From a checkpoint of a small image classifier: 34800 steps, trained on histories of elementary cellular automata, time running down.
Rows from block 7, named by matrix and row number. Each number is 128 + 24 x the weight over its row's rms, rounded and kept within 0 to 255. All counts start at 0. After the name is the row's rms in percent of the matrix's.
# c3: 3x3 conv (model.blocks.7.c3.weight, 288x288x3x3), inputs 224-255, a 3x3 kernel for each
c3.136 102 [126 114 138 104 134 157 121 142 147 106  86 111 126 135 128 152 171 148 155 159 148 116 106 107 137 117  96 134 111 136 166 155 146 126 117 120 165 170 164 126  98 133 115 120 136 170 176 162 140 152 124 127 137 111 108 114 119 102  94 112 122 128 115 151  82 136 146 111 146 174 166 151 112 104  96 121  96 107 155 144 175 156 156 128 155 134 106 136  89 144 106 103 120 153  97 132 146 139 132 124 127 137  97  95  72 107  78 109  91  90 122 113  92 102 125 108 118 138 147  84 123 131 112 126  95 101 140 177 180 113 105 104 120 114 104 141 168 146 119 108 138 131  98 124 122 167 163 143  80 125 150 116 135  98  68  87  86  97  95 149 135 150 122 124  98 144 140 124 155 143 150 114 152 136 114 130  95 114 125 111 118 116 146 163 138 149 143 125 139 106  89  88 152 162 133 130  99 116 113 110 118 112 115 120 109 111 113 121  73 128 116 101 109 141 103 109 122 154 123 135 137 122  96  97  82 158  79 117 144 124 173 147 173 182 150 107 131 154 126 118 149 136 119 147 175 134 147 146 136 143 137 124 102 135 132 143 131 110  80  59  76 141 152 137 116 128 102 131 104 127 161 112 156 136  94 139 120 122 111 123  96 106 141 125  98 133 114 107]
c3.137 114 [142 145 147 147 140 134 152 140 121 106 111 100 105 115  98 102 115 101 107 115 104 101 111  99 110 115 105 115 118 121 123 106 136 112  85 117 132 141 131 135 144 127 150 153 129 103 119 106 109 127 118 114 131 119 109  85 113 118  80 129 124  95 130 111 124 114 131 130 140 137 149 153  79 109  97  86  93  81  62  82  75 107 114 105 104 113  90 101  89  97 143 141 153 126 129 143 116 118 130 117 120 103 133 127 108 139 133 121 134 109 137 139 109 119 133  95 132 140 121 113 121 103 101 108  93  96  91 107 100 100 124  96 109 118 114 146 145 136 138 140 128 143 148 125 142 145 141 137 135 132 128 130 123 116  94 114 113  88 103  96  78 105 146 143 114 142 133 144 112 134 155 144 138 159 143 146 147 154 142 148  98  67 107  94  65  99 105  57  94 161 148 161 162 147 151 157 148 161 101  84  99  78  80 103  68  84  93 115 114 144 110 140 127 145 119 108 124 144 149 115 129 137 115 128 124 121 121 131 121 125 131 120 131 139 103  82  98  89  80 103 115 102 140 130 158 132  91 108 115 117 129 126 191 183 171 180 154 132 182 149 148 111  98  93 103  89  84 102  93 106 129 146 121 135 155 139 129 152 134 119 129 113  92  83  82 111 114 118]
c3.138 097 [124 105 104 135 102 124 121 119 132 153 134 139 155 134 141 153 138 140 106 126 121 111 121 123 111 128 111  67 125 109  86  92 122 107  92 108 191 134 143 173 118 129 171 116 133 109 104 123 116 105 137 120 113 137 119  95 119 113  90 104  88  99  98  59  80 100  90  88 110 100  98 110 121 127 133 117 108 133  90 112 129 115  88  99 152 109 112 124 115 106 136 107 158 125 102 130 126  99 133 153 134 125 146 128 136 160 139 134 141 109 100 139 108  98 162 124 106 128 133 139 148 135 152 131 128 157 105 108 104  96 111 101  98 101  80 142 137 158 141 129 138 124 123 128 103 139 149  94 137 141 104 135 134 124 105 135 124  87 113 129  93 124 131 150 158 150 133 149 134 109 116 118 143 125 106 150 123 138 146 114  91 107 123  93  94 126 121 124 102 143 153 159 147 148 173 118 128 149  83 112  97  96 112 102 104 105 104 166 162 108 168 174 130 117 118  72 108 119 127 110 119 132 113 130 126 128 104 139 130 115 140 146 116 147 137 107  92 108 105 104 101  97 101 116 137 127 118 122 141 124 141 142 163 177 136 151 115 146 144 123 154  95 123 133 105 139 148 107 119 125 140  94 109 156  94 106 170 136 139 127 113 123 122 116 117 107  98 143]
c3.139 096 [148 106 157 149 113 163 154 108 126 123 101 151 136 106 162 134 106 156 150 112 133 129 136 143 116 116 155 101 116  86 111 109 106  94  98 117 149 113 156 137 113 115 142 103  85 116 104 120 129 118 121 134 125 113 115 162 187 151 127 160 153 121 110 103  77 105 113  92  93 118 127 122  85  82 102  97  96  79  90  59 131 123  77 116 144 128 114 122  94 102 113 134 145 133 108 136 162 109 110 124 104 107 122 110  94 119 136 111 117 127 172 134 126 176 142 140 175 122  94 143 134 126 126 135 136 108  89 140 103  68 148 116  83 121  90 139 107 134 143 116 119 151 146 114 152 160 135 132 135 139 148 140 138  96 113 163 125 100 148 142 124 130 117 136 125 128 120 107  93 120 139 138 147 137 115 138 110 123 108 109  83  90  72  98  80  89  87 111  88 110 102 124 100 116 130  98 126 134 120 114 103 120  97 134 115 108 148 107  88  72  96 116 106  99  89 128 135 119 122 138 135 119 137 135 128 136 122 138 133 112 137 113 120 105 174 106 135 138 155 141 139 168 129 138  98 113 154 157 125 135 177 152  97 111 122 128 133 140 150 132 149 133 163 129 110 137 132 131 124 137 139  99 138 152 130 114 115 108 114 108  78 102 103 117 118 129 168 154]
c3.140 097 [150 141 136 155 130 138 152 157 160  90  81 112 107  96 134 138 145 161 156 138 125 126 132 124 122 131 128 136 111 100 154 124 118 144 136 135 153 146 148 156 151 162 156 153 152 152 138 151 141 131 144 155 143 148 156 146 157 140 150 148 181 179 167 101  91 125 119  96  96 109 100  81 138 145 141 123  98 130 143 133 136  95  86 105 129  72 111 125  85  72 111  88 113 139 111 124 180 151 153 117 107 150 133  90 114 125 109 109  88 114 118  78  91 114 111 120 129 151 141 127 145 148 111 143 135 118 137 154 148 116 123 135  92 108 126 135 135 121 128 130 125 149 140 136 126 128 136 130 118 133 154 144 137  76 103  98 119  55 103 142 118  95 138 135 140 112 101 101  77  75  83 157 130 129 125  87  88 135 125 126 124 125 117 111 106 109  74 109  97 140 118 114 111  93 105  96  94  73 140 128 125 149 121 128 163 143 151 100 104  99  99  91  83 104 115 113 133 116 121 123 103  97 141 133 123 145 134 162 149 125 136 141 121 135 131 132 136 157 113 170 136 144 136 112 100 118 120 105  85 101 133 113 164 120 122 147 106 130 126 107 134 147 145 144 106 116 122 135 121 132 102  87 102  91  82  97 123 117 118 145 132 124 147 128 136 131 136 124]
c3.141 099 [154 127 119 153 116 135 141 130 145 105 104 141 111 114 139 137 127 151 128 129 135  85 135 102 108  94 122 157 117 138 119 145 146 132 104 166 101 117 178  93 105 165  98 105 169 136 117 139 128 107 131 109 121 115 166 129 111 149 119 105 128  93  82 152 118 129 173 119 127 156 148 152 111 127 122 129 124 127 136 118 127 148 155 150 124 145 131 143 137 137 117 108 136 122  95 151 125 113 153 127 125 156 110 122 135 146 127 134 143 148 153 128 141 141 128 154 147 168 101  87 157 131  98 136 116  89 140 139 110 148 107 114 148 110  99 140  98 127 141 105 136 130 117 120 132 125 155 128 125 146 131 139 130 144 116 107 148  92 101 177 132 100 116 150 109 136 118 135 133 128 133 136 136 142 122 105 117 126  84 131 158 160 148 180 127 148 154 129  98 129 133  89 127 133 134 129 125  89 107 103 125 125 128 145  97 135 105 117 101  57 136 118  99 157 164 117 136 133 132 138 122 118 108 106 135 137 163 122 141 141 142 135 182 164 128 159 117 111 137 135  97 139 135 121 104  77 163 139 113 150 148 108 117 130 108  79 120 130 133  61  66 126 117 131 139 104 135 158  99 104 123 132 137  93 117 141  79 118 135 117 122 116  83 136 102  94 159  81]
c3.142 094 [ 95  86  61  87  86  88  72 111 109 152 139  97 145 136  99 143 140  96 135 140 137 117 104 103 104  93 114  72 124 113  98  80 116  49 103 127 148 116 156 139 110 175 138 118 170 120 108 183 113 103 172 135 112 146 107 100 122  85 115 130  94 133 121 110 115 126 101 124 130 130 124 105 179 136  95 171 135 101 153 142  85 133 109 107 126 111 109 129  99  92 165 149  98 168 108 111 127 110 126 137 123 166 133 134 183 124 139 177 151 155 107 163 145  91 158 138  90 114 122 157 111 158 118 153 128 102 111 106 116 117 118  96 124 128  98  99 135 175  84 151 183 111 151 160 159 133 154 153 125 150 141 115 143 128 124  74 140 117  61 153 113  63 114 129 115 107 138 107 120 113 128 112 146 132  85 109 128 106 142 130 132 109 152 127 129 147 140 120 163 145 100 121 124  96 112 109 112 145 147 131 151 147 127 146 125 115 127  64 136 127 125 160 108  88 126 109  97 128 147 103 120 108  91 103 107 119 115  91 119 102  99  91  99 116 110  99 117 130 109  82 108 108 111 135 155 174 146 141 113 140 109 113 169 140 108 176 133 107 151  88 123 121 128 134  91  92 111 102  90 108 155  99 171 151 101 180 147  99 185 157 107 157 136 106  89 148 108  98]
c3.143 105 [126 131 143 119 146 127 138 118 126  86 121 103  86 119 106  89 124 102 108 112 113 102 102 101  89  96 107 153 137 164 157 146 121 152 167 126 118 118 114 127 132 125 119 114 106 119 129 146 151 137 127 155 124 106 142 144 113 137 134 112 123 144 138 131 140 132 163 154 123 145 120 104 138 140 118 123 117 133 115 145 155 102 100  84 110 120 151 118 153 145 130 124  92  87 125 106  79 127 118  85  82  66 101  90  73 105  90  79 118 118 115 115  87 113  89 101 126 137 158 115 124 127 136  99 126 116 129 147 184 136 128 159 179 133 129 100 119 135 121 134 122 128 104  94 103  93  93 115  81  78 100 115 105 107 109  89 103 108 117  87 116 113 158 138 148 146 117 135 117 132 101 116 123 121  91 107  86 111  78  80 175 176 165 137 154 117 167 132 129 155 162 167 142 130 142 136 107 114 118  98  90  87  94  87 102  89  92 140 149 163 142 155 150 148 154 183 132 149 138 135 122 148 119 131 155 142 103 108 116  96 153 121 133 150 111 114 127 140 135 107 162 128 106 161 181 159 139 160 164 157 178 160 142 141 113 145 128 136 148 154 161 160 147 163 128 114 130 156 115 100 103 103 114 119 135 122 130 133  98 161 175 151 138 139 129 156 115 121]
c3.144 096 [161 149 108 182 177 108 156 124  96 131 150 104 145 163 116 142 173 121 107 141 158 126 150 142 125 144 119 100 117 127 114 140 168 147 151 183 145 154  82 156 146 101 130 113  87 142 138 131 130 149 162 122 140 179 163 157  76 159 182 100 127 157 134 154 148 114 134 146 127 125 114 151  83 128 172 139 168 115 192 132 106 110 125 146 119 152 162  95 105 112 134  95  92 157 145 118 136 112 120 139 147 136 136 155 151 119 151 158  76 125 100  99 135 108 107 150  94 145 155 147 151 164 132 140 154 130 134 131 135 140 150 141 118 142 172 132 133 106 130 144 117 102 106 110 128 141 139 152 162 169 128 133 155 150 103  95 130 137 125 112 127 119 140 111 163 127 125 146 169 110 190 112 158 165 111 136 149 107 134 155 159 161 184 138 160 140 130 159 142 146 131 138 131 137  96 164 156 143 151 126 131 163 149 147 150 138 166 166 156 154 163 144 165 160 148 173 102 141 156 123 154 143 132 146 125 124 139 115 118 133 103 117 135 119 135 118 164 135 135 173 107 142 194 115 150 151 126 117 169 127 105 181  95 168 153 150 170 169 142 150 169 126 132 118 171 162 128 167 174 150 110 121  78 115 157 127 104 113 138 137 144 143 122 131 164 118 114 170]
c3.145 099 [ 82 125 119  90 116 111 118 140 119 132 136 162 136 133 161 149 125 154 117 109 162  88 103 114 107 115 129 132 131 137 144 112 119 148 184 135 137 109 113 140  84 108 145  97 113 150 109 145 135 105 143 164 112 155  40  84 154 121 105 175 145 158 168 102  90 140 123  99 141 183 158 174 141 123 166 156 109 133 136 113 126 112  94 101 144 105 133 102 115 116 125 106 132 147 100 137 157 143 137 138 116 117 121 132 135 120 129 139 177 135 126 186 127 120 195 148 140  77 118 143 160 120 168 163 165 166 127 150 131  82 112 101 119 125 113 141  79  96 144  84 121 145 103 112 147 115 129 134 101  99 131 148 114 100 128 128 112 122 113 110 138 117 113 124 131 156  93 123 148 154 142  94  86 113 104 107 127 105 105 123 158 153 136 154 154 130 156 178 164 147 131 114 136 113 116 154 128 130 138  78 124 132  67 113 158 126 128 114  89 150 173 123 134 148 111 124 127 145 147 104 112 151 119 140 144 135 144 159 156 166 156 144 141 162 116 117 121 113 133 120 113 154 127 181 181 140 122 134 143 113 138 129 135 157 142 104 115 129 142 144 132 100  88 123 117 110 131 148 157 146 147 102 119 169  94 112 161 139 119 149 112 132 100 111  87  80 109  97]
c3.146 104 [145 138 151 128 141 144 120 143 129 133 107 110 137 112 118 135 110 107 132 145 149 136 137 150 138 148 167  71 123 127 109 132 136 109 126 106 106 124 139 127 141 147 119 146 147  93 126 106  98 141 110  93 133  84 136 117 167 155 117 173 158 105 170  64  67  82  56  68  73  70  65  78 133 136 123 132 126 113 117 112 104 105  99  80 105 108  99 135 117 104 122 129 104 116 130 108 107 122 101  94 121 115 104 140 120  69 110  63 176 127 137 142 140 136 164 148 127 182 106 161 175  79 129 193  99 123 134 141 127 142 112 109 137 123 123 143 137 129 139 136 121 154 137 120  99 141 101 109 133  99  89 132  91 160 117 106 138 120  85 152 114  81  72 100  80 104  83 112  77  75 101  90 117  86  81 120  83  87 127 101 113 126 131 104 121 128  89 107 114 145 146 156 140 164 134 139 137 116 132 122 113 124 124 111 116 107 105 133 154 117 130  97 125 111 117 124 136 156 134 122 141 141 113 155 139  95 161 113 103 170 137  95 166 105 152 117 134 123  99 142 127  92 121 158 166 160 139 132 135 155 126 126 147 112 166 153 144 124 142 133 109  87 138 112  66 105  98  46 109  89  60 116 105  89 143 126  87 135  96 172 146 165 137 113 108 136  91  89]
c3.147 096 [134 121 154 122  87 132 145 125 163  80 100 102  83  85 103  98  96 130 139 109 141 105 102  96 119 131  94 109 118  81 120 132  96  93  77  97 107 106 114 147 143 128 121 126 110 101 117 114 154 151 149 111 102 104 132 124 134 146 138 146 145 126 110 124 103 106 146 119 111 117 106 102 110 113 108 108 119 150  97 138 150  90  92  65 155 146 137 144 159 148  96 102 124 105  67 127 156 164 173  59  82  74 165 122 122 115 117 119 134 130 164 133  83  78 138 129 134 128 130  98 135 125 121 164 156 138 162 143 173 122 107 135 146 109 165  98 116 117 149 131 142 147 150 148  78  92 124 105  67 100 140 148 152  99 128 133 149 126 159 172 143 155 158 138 124 108 111 100 111 107 110 118 109 122 117 116 114 108 125 107 126  91 118 155 123 123  80  49  74 139 129 139 113 119 101 106 103 131 132 130 147  91  64 117 147 124 170 154 124 148 133 125 112  86 151 106 127 114 140 140 122 138 114 112 120 114 118 116 143 125 134 128 121 138 116 125 105 149 121  85 125 131  96 116 112 134  84  98  88 107 109 100 114 104  79  84  79 123 100 106 100 135 126 154 128 100 100 141 108  86  90  99 107 164 165 178 127 109 129  76 118 129 114 135 108 110 125  93]
c3.148 099 [124 123 117 124 101 117 114 109 115 146 122 155 147 125 157 146 125 163 133 134 139 149 133 162 154 142 158 140 122 145 108 126 143  99 172 162 124 128 169 118 117 180 133 141 177 111 105 175  97 123 138 107 102 133 150 118 153 131 132 150 114  98 113 141 152 154  95 115 148 124  96 130 120  90  94 117 135  53 112 116  89 122 147 123 111 136 119 143 131 107 151 140 129 140 144 132 121 127 129 127 146 152 105  89 150 152 106 140 145 116 121 117 131 131 131 137 173 156 112 146 131 130 123 147 107 129 157 101  65 126 123  83 163 160 138 146 100 163  94  77 197 138 132 188 165 123 110 160 142 117 150 132 121 143 135 134 122 105 153 145 147 146 120 118 103 132 149 122  99 116 105 150 141 131 142 125 140 155 152 153 115  47  88 128  65  78 134 101 110 144 115 152 149 142 133 155 141 134 134 111  91 142 118  67 142 141  84 109  89 102 124 126 138 117 160  81 110 102 125 133 124 135 141 152 137 121 127 126 158 116  90 121  75  69 140 129 137 123 117 140 160 117 132  54  74  95 112 104 102 156 145 110 100 109  89 126 111  99 143 163 115 137 110 124 159 109 110 152 119 123 162 126 143 168 126 108 159 127 106 114 131 125 111 127 134 185 136 113]
c3.149 098 [135 104 124 100 103  85 131 114  72 139 129 128 144 106 159 159 135 168 117  96 128 136 111 154 120 100 131 140 133 103 118 135  58 150 124 136 131 108 100 128 111 123 145 147 153 103  75 105  98 145  66  99  63 103 126 111 123  99  99  98 105  83 100 104 117 105 105 137 103 100  82  84 119 136 141 105 127 100  97 116 142 119 129 122 145 130 111 128 156 106 134 144 134 143 109 132 154 174 139 119 132 142 156 120 142 135 145 125 174 158 147 162 143 171 120 143 149 126 121 144 152 162 149 170 127 149 109 127 118 149 118 139 153 150 113 100  99 100 145 148 119 149 136 118 123 130 136 151  93 175 145 172 161  80 143 146 140 145 171 144 140 124 107 145 108  97 149 113  94  88 108 145 167 131 146 130 136 138 147 109 104 132 105 136 124 127 118 106  84 117 130 106 133 110  99 118  84  93 105 108 112 104 122 149 143 130 152 127 174 174 118 146 145 147 140  86 139 132 143 140 120 140 115 142 137 117 123 156 125 143 150 132 125 123 116 136 108 155 142 118 135 125  75 158 118 126 129 136 136 113 125 131 103  74 132 134 113 144 120 130 124 108 127 141 137 125 164 111 117 117 128 147 144 144 147 144 163 148 145  80  86 128 110 134 143 121 138 118]
c3.150 101 [133 149 143 135 156 162 140 157 124 143 105  94 150 100  95 146 109  97 137 122 116 112 125 104 137  92 111 148 158 178 182 177 151 167 157 149 104 123 122 106 108 104 108 100  78 106 137 133 138 112 139 140 116 119 156 123 174 127 118 162 123  82 103 141 177 185 161 134 163 149 153 140 132 160 156 150 165 151 138 149 124 104 146 133 121 146 153 127 157 137 101 114 109  82 127 122  70 107  61 115 162 189 148 138 162 141 155 131 126 142 118 118  96 111 107 102 112 138 116 115 136  87 111 125  99 101 160 162 146 159 188 180 158 173 197 123 126 107 133 113 127 137 113 115 126 119 105 117 121 107  94 147  96 134 128 111 142 106 115  99 103 113 136 142 165 157 138 120 160 145 130 144 125 141  89 113 107 109  76  97 175 101 125 187 134 117 169 133 134 146 109 128 133 128 141 144 129 148 112 102  92 115 111 108  98 117  96 147  77 166  94 159 153 145 163 175 139 123 124 154 125 128 137 121 149 113 153 118 116 152 123 123 129 115 150 141 143 144 107 124 108 138 142  99  83 118  77  96  92  96 101 112 133 127 123 117 141 136 132 108 142 135 124 159 100 109 107 104 143 105  89 105 132 100 114 126  97 113  99 146 130 156 139 115 106 114 135 119]
c3.151 097 [143 144 141 145 145 149 136 160 171 176 129 106 154 115 107 151  88 109 118 117 108  84 100 112  95 125 142 131 173 141 166 169 132 149 132 150 166 122 103 140  79 116 108 103 142 191 151 121 157 103 130 127 134 159 179 135  99 136 105 126 120 125 162 181 145 137 138 144 136 158 130 136 106 106 125 119 128 133 146 118 118 128 124 125 133 133 141 127 133 142 165 123 134 139 119 131 128 109 169 160 136 147 142 125 144 144 129 126 145  99  90 117  73 146 109 151 182 181 144 114 168 114 136 120 126 197 119  98  87  93 117  88  89 140  91 199 135  42 152  63  91  52  98 192 107 127 120 120 118 130  94  96 121 142 119  86 127  97 112  88 133 149  82 153 144 150 159  97 148 107  48 160 135 111 163 126 148 128 122 135 106 130 136 113 144 138 107 151 143  92 125 146 124 162 149 144 126 109 120 118 118 117 116 100  91  99 113 122 120 117 142 124 130 122 118 101 122 118  92  80 119 109  71 133 119  79  79  86  92  71  60 110  72  93 117 153 125 144 142 150 157 150  82 121 118 127 100 111 127 110 148 126 133 116 121 134 128 121 115 102 133 131 121 119 126 122 136 105 116 112 136 107  63 108  72  91 100 119 132 116 103 187 122 135 179 172 126 143]
c3.152 103 [135 136 122 127 155 144 139 176 150 147 127 119 149 140 123 154 142 131  76  78  82  93 111  95 119 102 130 136 140 146 140 137 160 138 144 155 109  82 111 109 110 116 121 101 138 118 132 116 106 143 103 112 129 127  87 101 119  78  92  94  69  86  92 138 152 168 126 140 150 103 111 116 129 127 126 125 119 131 121 127 161 135 147 136 109 114 157 129 127 156 122 117 124 128 126 134 126 120 128  78  93 141  96  67 106 108 109  94 136 132 167 139 136 171 142 131 161 125 107 144 165 125 131 137 158 130 132 145 124 138 151 152 141 168 157  90 103 159 110  92 140 131  92 118 130 115 145 129 121 139 151 138 155 118 140 134 114 129 126 122 130 141 176 157 141 145 128 143 147 122 140 151 143 153  86 110 128 104 130 133 151 123 132 152 157 154 141 164 175 154 101 123 164 129  95 161 149 141 129 126 134 123 130 143 125 133 144 150 113 112 133  74 117 129  82 129  92 102 111  96 103  86 102 101 100 163 138 136 148 150 142 122  96 123 157 104 112 114 128  82 153 117 105  90  74  80 122 116 116 146 135 128 145 123 121 146 149 146 143 145 169 126 131 118  95 119 110  98 134 117 127 128 140 129 121 144 130 108 128 117  80 102 156 135  99 125 162 140]
c3.153 096 [212 161 101 169 110 163  88 154 185  67 131 149  95 115 149 123 149 150 152 149 141 147 130 144 182 167 136  97 103 126 138 118 140 131 129 145 134 136 137 135 140 118 142 140 123 130 124 168 139 110 104 122  97  97 178 134 109 133 104 116 117 129 122  99 141 141 137 147 101 138 116  99 139 143 157 147 136 166 114 141 155  96 138 130 101 125 104  97 124 116 135 142 107 136 119 135 122 145 155  66 119 110  80  97  69 109  81 100 123  91 123 103 112 132 115  83 139 184 128 126 131 103 126 131 162 126  96 134 151 133 148 131 123 116 111 133 130 165 139 150 122 160 120 118  82 114 101 104 114 104 124 109  91 166 126 120 165 124 115 143 149 148 107 123 121 141 146 133 124 139 144 129 116 154 104 113 136 137 136 120 105 120 136 132 166 145 148 112 131 117 115 119 132 139 138 109 123 128 129 152 145 142 139 113 115 127 141 118 133 129 145 149 120 136 117 167 115 126 151 136 136 113 146 132 131 119  90 141 109 128 158 139 158 147 103 124  97 132 115 106 162 134  98  99 138 112 122 116 137 133 137 118 119 152  86 150 138 108 173 117 155 109 118 127 110  78 102 142 104 102 108 141 120 121 110 119  92 162 144 137 122 128 153 143 149 169 138 187]
c3.154 102 [140 144 148 155 170 165 158 161 165 111 105 125 116 107 126 106  95 124 128 116 120 118 121 130 140 127 138 140 153 159 130 119 132 107  99 119 132 137 138 134 135 155 136 137 145 109 127 103  97 117 105  87 115 107 107 129 136 109 131 146 115 141 140 136 133 132 136 145 141 137 152 153 139 123 106 116  79  88  95  70 118 127 142 139 136 161 155 140 182 165 120 135 127 115 132 139  97 118 129 143 144 145 145 139 136 144 157 137 180 175 167 179 170 176 164 168 178 138 136 131 128 124 146 129 140 150 149 139 133 132 129 125 136 125 136 131 139 133 135 139 143 141 136 142 125 160 137 121 152 112 113 142 105 140 150 158 152 166 183 151 159 179 129 139 131 137 148 136 138 133 126 137 135 126 145 130 133 134 126 142 138 121 156 110 122 114 130 120 123 122 128 125 129 121 132 127 128 143  91  99  93  94 104  85  81  91  87 154 162 171 164 167 168 169 152 139 174 172 159 148 158 152 159 167 165 125 117 135 110 125 128 132 141 129 120 130 144 127 131 129 121 140 120 155 157 134 127 121 111 130 130 138 113 120 135 104 111 109 104 124 130 133 138 123 126 144 125 122 145 141  85 126 103  88 134 106  80 113  99 148 139 158 155 136 115 143 149 130]
c3.155 096 [127 164 150 124 132 142 141 157 151 146 117  97 161 133 110 145 124 121 132 126 113  95  93  96 133 111 115 152 137 146 164 142 169 128 131 158  62  65  51  88 121 104  78  83  83 147 138 160 161 149 151 137 119 133  76 136 132  76 108 151 146 136 128 128 114 147 152 124 141 121 129 125 116 127  94 152 143 124 110  95 114 114 105 118 153 144 142 111 109 114  89 102  83 118 120 111 131 157 131 126 112 115 139 112 113 156 142 136 174 159 148 136 119 128 152 123 136 115 110 154 127 125 154 154 120 154 134 120 148 162 126 140 158 125 134 108 117 122 132 125 163 152 139 151 149 134 135 136 113 154 118 130 134 107 103  92 109  79  99 130 106 109 126 131 120 122 127 117  97 107  88 124 151 124  95 102 113  94  88 118 160 152 179 187 148 157 146 101  89 119 121 120 127 108 128 118 101 104 149 163 132 120 136 159 138 132 156 152 175 134 160 154 159 152 105 104 149 128 144 115 105 127  89  73  94 175 137 152 148 155 144 124 147 158 124 119  96  88 105 113 149 157 110  92  94 121 113 122  95 138 124 119 127 141 130 128 123 135 103 107 125 111 129 138  74  71 104 109  93 123 105 108  85 157 167 137 125 142 134  95 136 125 133 115 117 150 159 144]
c3.156 097 [106 136 133 139 141 107 131 132 117  79  64  94 131  96 114 157 132 121  77 111 114 141 129 137 113  75  67 106 110 141 131 124 145 110 132 124 149 136 157 155 154 179 155 166 178 108 117 105 103 121 118 132 122 182 152 144 174 147 132 165 121 127 150 140 127 129  98 118 100 144 141 135 135 130 149 125 116 103 176 173 140 152 139 169 125 129 138 142 151 178 105  69  88 117  81  97 171 171 148 139 117 149 142 139 162 122 150 152 118  95  86 127 118 144 130 130 116 145 165 156 147 117 169 153 154 170 100 110 116  91  91 104 148 140 154 122  99 133  96  73 135 131 137 158 120 108 137 116 133 128 121 153 125 128 101 132  99 105 143 119 141 157 123 114 126 137 114 124 155 160 170 135 123 146 126 118 154 134 129 136 150 110 146 134 159 137 127 166 164 128 138 102 104  99  95 114  97 130 122  93 103 108  99  87 144 133 139 155 156 147 153 105 139 155 166 149 102  93 112 142  94 138 151 149 151 137 139 139 126 138 122 117 123 122 136 137 133 144 147 139 160 152 143  81 102  94  94  97 118 117  93 113 103 116  71  75 137 124 114 135 124 142 131 159 136 123 144 127 111 133 145 136 142 124 134 116 148 151 145  86  77  79 112 110 111 120 137  92]
c3.157 100 [107 119 114 123 142 113 146 137 136 123  89 115 124  95 146 142  91 156 153 124 137 136 149 158 121 140 126 137 152 122 130 144 117 155 152 168 133 123 126 152 112 148 168 159 168  97 104 111 119 124 141 144 145 135 124 114 135 141 117 143  97 135 105 109 116 120 148 140 133 169 160 154 109 139 119  96 140 139 118  82  84 163 156 156 117 137 110 121 154 121  97 122 102  96 117 113 104 131 125  96 127 126 118 123 131 140 178 138 167 158 144 147 134 106 153 140 130 135 101 128 162 129 143 171 176 158  86 114 121 100  62  83 132 109 147 148  82 106 148  36 120 168 162 168 147 150 146 103 107  96 102 111 108 151  91 149 144 121 140 141 184 167 150 140 132 145 151 133 114  90 123 151 140 166 143 142 135 139 159 177 126 119  78 127 145 116 136  98 109 142  79 107 135 153 152 141 161 155 125 150 158  96 110 117 137 160 140 174 177 183 157 159 142 137 118 123 148 114 114 140 126 117 131 151  89 124 137 140 121 132  93 109  93 111 138 102 130 109 129  90 114 148 123 116  84  92 135 153  92 125 184 115  86  85 123 132 140 151 151 163 168 161 148 171 147  90 116 130 124 139 116 174 118  95 132 126 104  94 109 114 107 137 115 155 121 167 184 150]
c3.158 097 [ 86  83  84 100  81  83  98 103  98 150 133 106 135 112  90 123 135 105 113 103 113 133 117 118 131 123 131 143 133 108 125 127 122  96  82  81 141 128 130 158 144 149 181 168 162  62  83  77  84  72  94 119 105 117 123 115 130 132 106 106 148 151 163  99 117 128 120  98 127 132 109  93  84 109  95  87  94  88  84  79 108 108  99 115 148 133 144 106 135 142 111  86 118 102 108 122 134 147 151 110  96  91 112  91  89  98  94 126 121 125 153 104 112 137 149 146 156  93  87  66 113  85  83 124 100 107 131 142 137 155 148 157 114 132 112 127 126 119 176 155 141 177 156 165 147 152 139 154 152 160 148 160 139 126 114 141 150 136 128 166 176 156 125 129 129 171 134 123 129 122  98 123 121 117 127 131 126 144 119 110 101  70  79 112  81  81 153 113 116 117  95 108 150 142 154 153 141 127  94 112 126  92 109 120 101 113 115 165 167 160 189 142 150 136 161 175 152 152 104 152 127 107 110 126  77 111  86 111 102  92  83 103 108 115  90  83  87  95 131 130 145 128 147  79  88 100  90  92  90  65  88  47 131  96 121 131 131 119 116 115 124 120 127 126 126 117 133 118 120 127  88  62 109  89  57 110 124 128 144  90  91 127 131 124 132 136 157 116]
c3.159 098 [166 148 144 130 108 123 105 111 129 130 128 117 138 124 114 164 133 148 142 138 110  89 168 120  59  73 103 139 166 120 117 107 160 114 122 152 116 146 132 135 139 125 140 111 117  82 116 105 125 106 120 128 126  94 128 124 133 149 121 124 148 129  93 120 131 115 166 106 137 163 170 149 143 189 156 168 104 172 150 170 164 148 157 126 139 142 122 129 139 143  94 113 119 159  80 111 144 155 148 115 118 115 136 141 103 128 103 139 150 122 114 167 145 121 128 161 150 110 121 146 154  99 109 150 107  78 156 124 162 157 123 133 174 131 143 115 125 147 150 121 185 156 149 144 125 128 121 130 126 144 141 172 148 140 106 110 125 109 115 149 123 122 141 104 111 143  82  97 142 130 168 113 112 129 129 170 130 162 145 136 141 148 117 141 124 122 135 108  83 109 143 129 143 158 127 137 115 108 160 144 164 116 179 161  94 163 100 158 108 141 161 102 102 170 147 182 109 141  94  92 120 118  96  87 120  97 121 115 119 109 130 120 143 164 134 126  88 166 138  85 124 122 127 132 164 168  86 141 132  99  86 123 119 174 174 129 161 149 121 126 137 164 137 155 124 130 131 137 136 112 143 140 118 138 132 136 116 133 129 107 143 120 108 172 127 120 113 106]
c3.160 098 [139 121 131 152 169 137 135 133 119 127 107  92 132 124 102 153 160 139 137 124 112 119 158  75 111 115 121 112  92 128 120 128 119 121 132 125 120 104  84 121 127 116 119 130 120 119 128 116 120 105 124 151 150 124 128 148 146 154 122 148 142 116 122 109  91 114  76 104 151 114 114 138 166 107 141 157 105 142 182 142 200 167 166 142 140 165 134 121  96 155 114 110 141 151  80 150 195 168 155 165 121 102 136 145  85 134 106 115 129 141  99 122 152  96 106 148 136 114 133 128 111 145 133 143 115 107 135 164 180 140 139 149 154 128 119 124 150 146 131 162 158 120 128 137 156 134 136 167 116 162 139 117 157 123 140 133 112 149 117 158 166 152  85  83 109 102  90 127 127 133 151 110 108 124 134 136 122 131 119 125 149 124 123 144 114 152 154 159 165  99 103 141 121 139 107 155 113 134 103 114 132 108 130 138 119 146 140 151 112 133 106 102 108  61  85 138 101 113 114 123 159 139 114 114 144  90 122 134 129  59 125 135  95 146 144  89 109 175 140 104 141 111  90 119 108  83 131 153 100 115 113 154 109  94 143 133 119  82 145 119 155 134 131 113 155 135 148 124 108 120 139  94 129 159 127 137 125 144 118 128 119 109 141 109  83 150 125 125]